Weights of a small contrastive image-text model: muon at rate 0.0019.
Rows from block 4 of the image encoder of a small contrastive image-text model, named by matrix and row number. Rows with one number belong to one channel. Each number is 128 + 24 x the weight over its row's rms, rounded and kept within 0 to 255. All counts start at 0. Numbers have three digits each.
After each channel's rows are labels from the 100 images, of 14976, where the channel reaches its highest value: "top examples" is what is common among them. Only what is clearly more common there than usual is listed. The data: rendered landscapes of hills, water and sky.
# convs0: expand pointwise conv (encoder.blocks.4.convs.0.weight, 224x56x1x1), inputs 0-55
# convs1: depthwise 5x5 conv (encoder.blocks.4.convs.1.weight, 224x1x5x5, trained with AdamW), a 5x5 kernel
# convs2: project pointwise conv (encoder.blocks.4.convs.2.weight, 56x224x1x1, transposed), outputs 0-55

convs0.58:092146147163141114151105127185130131163097098166155109138099157114127112103072155090095142127118106114118143125120103160129098092117142101138135148112141106138114108159
convs1.58:125134131139139107116118118107098107125111100148168200175147117108121127138
convs2.58:115097179133146124091129178143154091129140121148133127149142146151137140130180111089118131109106159093154134110127126100171111124128113125128075131158185121155127117136
top examples: fog

convs0.24:145115142129153106117097146093090109117108169139159117098170121135146156119173165144177162149141121107143149130122122083160140096094138114139144118138170098142131149129
convs1.24:132147139135124130134136127118147161186163131158168185164146134130120117127
convs2.24:113116159074176078118116136105101114139128118156112123122143087144138196152100122114128132139151139130149162102132144087160101154118128115137156143153115148111147104148
top examples: purple alien crags; night

convs0.150:162093094137150131121129119138102132165137112074153135119131122086126145106126138131147148164184125090115119111119118157149169149114143119143100132164114151171140085157
convs1.150:127128129125126133133127127125149142140142150148167207186158118134143121119
convs2.150:078119147157131122080082137147120127133141127115114136139138139105163122135106131088146116131124126094113118122154129083108133158175093149132152140106069130164130122180
top examples: sunset; snowy peaks; sun or moon in view

convs0.111:124113106157108144148139104141144133134135123121097084111158105134122097143134156134132115072098087135169098161170123140115134123154168094102165140127185130134112152125
convs1.111:130142149136137145182184163126141163165168154121119123134149127132121117115
convs2.111:130121135162099098111125096119168122137108124088156141105087097093155122108131150082141124131110149085128116125142099133103136144136092106070128143106171108098110128153
top examples: night; sun or moon in view; purple alien crags

convs0.192:170085138078133113142171145152117115097126143145184145140141105081093132114132099128128136145145117104147155147141098141154163121121146093114149125123091167122141145101
convs1.192:134141140148155115123118121119084109131113094133157179154139090098136114084
convs2.192:125113093103171166120146136126136103142150148120143064119106062163125103135151126120154152092109099128087160136159141117102142127166159128123117120150132159130131140134
top examples: water; red mesas

convs0.132:131118119108122130140150115095147143153119190107156127126111096128107166112131118128151146164107160108117152093176152175156103157113156123166107132134115099176133118114
convs1.132:135145145145146085088097088075125138151151153124122131119118147147160142144
convs2.132:151110155153149159142164114144136157108090148138127133096157081091157131117137164113115132122148127095169126091129137180105147148130135153092082140103148125149125104140
top examples: red mesas

convs0.202:109147132073157131105126092126119132136149192121118123093139112103121090118164093122118087124107149145128127116143124101138151111090110133170138093081154126152110153109
convs1.202:103097096097094159153162153154104110106120115102111125109106138150158150144
convs2.202:129120092127110143123165106098120083091097151103093186089108113140129154094146092133088126111116123156113148118092120138105134120149119109117166133145089102152132152135
top examples: snowy peaks

convs0.89:171173135122166153167156102153119130116115151129143140133125143120137133161131127108171147119126125140102052111128097142086137133126164129152091158134176129135137113144
convs1.89:116111101105105132132124129128125143137136122108159214143105131149162150136
convs2.89:153144165098167156109138111152202131112121124130113109104099129117135142131161105121141145100157131137143141139169111152156152108115081137135124085114142120180109102112
top examples: fog; purple alien crags; snowy peaks

convs0.193:127118128136159128144089070146130150141089148111143097159145105120093124138079134092128173157128130137119140148124134127102132181091100106107107150151163107122155119152
convs1.193:130125128132126137126127122133101112128130148085095109132160089087118147197
convs2.193:121150108081091175113156168107133135142139113144142117124123178081144108108111152139143121105141086136116147090138126139161111113111195139131119106097133137117142092130
top examples: purple alien crags; green hills

convs0.85:150120148110132100141143100138096142148152136130146140180167093151166130117132105089109147119110138155162143133100132160110118112102147143152096080159120122107151112185
convs1.85:139152156150132110154198160133126166171158121140147142141141133129114124134
convs2.85:131057148129151130156116125108088120160091097147129111108131103176128124110108114151144126150145139119192141181107114131097097110130133113138133118126118125147158116160
top examples: purple alien crags

convs0.88:156080152116126164142127130086156147122084188140109150129124114121113144157128172123127129128112124147125137122111085153141127119120168158118176149110159158139116168102
convs1.88:116121117103143114154183144143111163193157120105131144129104149130129142143
convs2.88:086177127138158110141129103138107113176117120112089143123120135177144130100108118143142083103159151116122143133115090131144127133139082066134103145151099135093131124126
top examples: sunset; sun or moon in view

convs0.195:174125114133115115132173152111138111118133117159148132143176145115121153119166114134108098180135116137150133135148131165130157128118143150143153131061123111117064098140
convs1.195:117130137137145102103107136158117075096159187128098112133150099127142125125
convs2.195:160106106158108133128107103161154100123130153108100109146115161115116126178129128101125149113153126117120123132171183170128127122178124104143107158163115138129128112069
top examples: night; sun or moon in view

convs0.124:135143094152106154095082131109109129112136136111144121184131129143107179186096113105121121138094106112100109123079161151146148119146142108135112125138114155097142155147
convs1.124:134133125131131111120109121119113101103109111148131110120146150172203171145
convs2.124:174145146123127102165111091117080083144110111116158123127102085154131129135166137093155171108128142125134110146115166136098109125074143120095123123130113103145143148147
top examples: water; purple alien crags; overcast

convs0.50:127136090181120132110143133135112139160121116137115139117100131111114116103129145181137125126085201126119145118089147171112124148108184160125107131101145113130133102096
convs1.50:130164201167149120126134148158137113095109132111111107101115132119120103124
convs2.50:131175120095132121131126111145123128129137123102068076154152101105148174101117088094128129133154170128125146139109077111149103145145095155129124153116140108165114136127
top examples: water; green hills; terraced slopes

convs0.53:137131136118181101110162160150114130131120090170099089095084106116140123105102128141132135118156126120140101107114123189083148116095121145117165136133132114142152100099
convs1.53:131142158159151125127143147145089082082093090120126112106095134137133116111
convs2.53:154123134148150143146152146098159106131108144126118111166160124144170114149093123126148091132178163154118123126139114093153070152142142107136155120137142144165120126188
top examples: water; green hills; terraced slopes

convs0.161:119138131137149101147085118107147088163115128147140116135145091136153123103098129088157148113136142169137112098114132124085175136107113178111142099126091130111152117180
convs1.161:132119127141140112119132152147113157150134093134182181140087133152159152139
convs2.161:165144137109153124168141152083144129134136132133104150151144100106117135101137119150111124157190128153120166132102141128147095145082101090120107128099073149092128130136
top examples: purple alien crags

convs0.105:153139179130146148094167133135182122154136143173113155158162139133128117093167132110138101135142132114155137138110119128144097119164129141118120183105168117095098127145
convs1.105:104110093107118114117098117111083113094108102090109117106078146138136140138
convs2.105:111130104141127139123142088154109133150140100154123086129114104075131150150153107142088138144126155127119108189128105151123113150188127080131142136143160143115142170122
top examples: night; desert dunes

convs0.196:125132132126111101145161100162080137114166155126135143135109099119098158150182089122140152101098173130150133131147156151111122145130158080158138142142140119113177137138
convs1.196:105102087093094135113100108098153128123121127155153170151151127141164145138
convs2.196:121133133178111111101153112074163118176126116114143122138118142151132090131122135129114093102169126147144127089125167102196136104117123143116093138125140126160135096149
top examples: red mesas

convs0.47:129169119113117098146101087130137123137133171127156116155171111115101160126127134133103157162122137146144156105109131128139126126149147093071166149116171114075132166116
convs1.47:118127132131116101110124109091139147162145123137142148151156073102097099086
convs2.47:142148149138149144097121143163130075148140109133127070134116104136103134151130109117155097130149107135089094119153131101147109132149092115107175078115117090143088133140
top examples: purple alien crags

convs0.183:156148115112148157130192114156107092139135132159151080151105136079115112116150127151121118096136118097147104111121119088124130148123126122081171151147141089119132094126
convs1.183:150151156155156085102105114117092099101105094102101113110101115121138127118
convs2.183:114127141146118122159104140150172149113114140095118162164136111131124148123121144154115100163116161136110128095175122092153106110131156096077127166179134136100124120166
top examples: red mesas; sun or moon in view

convs0.56:172133117126119139120163114144158138117149096171163118147165098121121156109048133106079135103130111149113172128121129163119149127116097145139115103133146141137105109141
convs1.56:105124134121118125156176149127138144145140140103090075086099118106098111122
convs2.56:120137090139103130098106141132106154192120136117115121113136171154104123129087119105162121123142130146171191123104108111131127122093132088121122152099147115158117081125
top examples: snowy peaks; night; sun or moon in view

convs0.72:125115150079149119122111146133142139074113142141132111128165142138109103148144151093139146170155158100135142158117079128134156119122171114137125160084187122140104145135
convs1.72:104106102094097152155140142143129122110114123098088076095118156146132139149
convs2.72:167154139125111150112122153145125121073117143110107089150118153116164126116151117142124138108159125042134094138130141121131106079097138126128128157130095168111115130113
top examples: water; desert dunes

convs0.8:107115072112143147105135129157131120137131085100140122110171119116106103118066111135107119146092084099130094110126121123154139088092119091150146150102123120159119102139
convs1.8:108122137131124120127140137121134154164152137137142155140130159159188173175
convs2.8:133131149102097153170123138160129138081120166116106135131178106165136121119113109116141096109120135120139173086133089117100161157145116116178151126105139156126153134096
top examples: snowy peaks

convs0.34:152108118145134082154115120140123151152132118086118149103127132147118122128132108077094131157096123140152094145064131139135116125151149138104094099120123073124075101134
convs1.34:099100107114122109109116104103129143133122116162173174143138147156169149153
convs2.34:124193147128077121156100179127130161168089128172150121153124133118141143133136130100126111144108119122132141141147127136113151146157149103162130146187130140108091128105
top examples: fog; purple alien crags

convs0.182:139084143137154121148141121120143114155119163166114083115148100117146091128099113100136135102098150135107106168133128109102148077089133139110139104087138128149156097084
convs1.182:127122116118123125133122116117098142205142101131145191161127123122122118110
convs2.182:103111149140152147118117147131116090140118142114130144142194095171129124073118113112143133130146109140115137104173143099096119170098127098107148099142120079111094123143
top examples: purple alien crags

convs0.205:122185161127138144110153137145115116134089122094120163115088088185119118129134123131163140091119096110138144081104100156144123140132135145144124124137123160075163139126
convs1.205:096096090098097078099102103085109125132130113142142148140135146136141137144
convs2.205:108124182135126142120127121125113134139131155135149153112164078124117156145139125181138104160127148155108189135168074130114167136104145107114123117124091137116097111109
top examples: night; sun or moon in view

convs0.217:153127099085138143134166127151119161099109127094147105161097181100130141068097127130123123128112107110135100121196128125137117132118117159104154123153102135158112118128
convs1.217:149150191168162144154172154153106111114109104113125121123109123125126122122
convs2.217:153138112149139151137119162121113165110121106112142127120111134144158135130132177166137133115164158150153099096155142104152155127115155079104114110190084094105138136141
top examples: snowy peaks; water

convs0.221:114149141118148137094141126146142118079127120102135158132112086122122165096114118072123084121134122096164114098157127125107124165130109142085149075171126102137121140140
convs1.221:143149147137119135155163137107125165204157116121127125120123113105100104117
convs2.221:155170104105135166125107168167146157175116177106158150118115150125166089125117127129134108118120123132153158104107149105126167148144129126101127152133114123122123190139
top examples: snowy peaks

convs0.178:122129140143083106121130136124098172151124109138128122125122120139096140140114125124115146076070189112150144127165126107167138077131162101150117115128150089143094134142
convs1.178:082094119095082097121146120085124133157143115146149150129109125122134109094
convs2.178:102121115142111163167129180089147155149147115099159148135099112112102102123083164112158117160070136129146139106126105110121128104083133129126153143134143116089115140116
top examples: night; sun or moon in view

convs0.148:157134143098136131158113124145137112112173094127117123153041120115114104128159120165120115122159133144174126138108127182114114159118156136125148149153116137153091136123
convs1.148:122115116118127128104088109125102093086096112101103093111102096108109116095
convs2.148:144152121161185128110142122124180133146135156091109166118167150117153135134137129119123101167154132112141087152148125136149097141133157115169094129144138134102185134149
top examples: fog; noon

convs0.109:126147118082164143143115172129089136106092091119098115128114108094147153131091125119137106139112155137133160134143180100151118134122079128108116105150161148130115108179
convs1.109:141130123119109149135134112104177149128110095165133110099080154150117102093
convs2.109:076156091112149109179128131124120157124137085116102153151111095142117097070149097116092116154123124127137115122116160114143100113101169135144118118104132124173122116155
top examples: night; purple alien crags

convs0.152:140134092171110100165124119132134102146128089157108110116144147173166130113103128132143144083118123130125151155127109120155177111143156099145157094115167150140152175119
convs1.152:151149135141148151134133135139145142142140146125163160168143128174179173139
convs2.152:144142130131162161136138125134170165141163171132134129117132149123104139100131134140109120179145099121161142128122103128144090157105096107078111091089123136135091180123
top examples: purple alien crags; night

convs0.87:153113093146111116134161118150135109129122123129101153101151160112080121153118122098134157114136102113116078104139111123107130131150185132121148113131154206116170118124
convs1.87:102102099109099093097094102102123121112113122135134146130142155161171161149
convs2.87:154146181133143151131128129103127158147126167114150107137098146181090075128111128124126102123090152092161130170169130147100131113130118161121158126132129119130167114107
top examples: water; overcast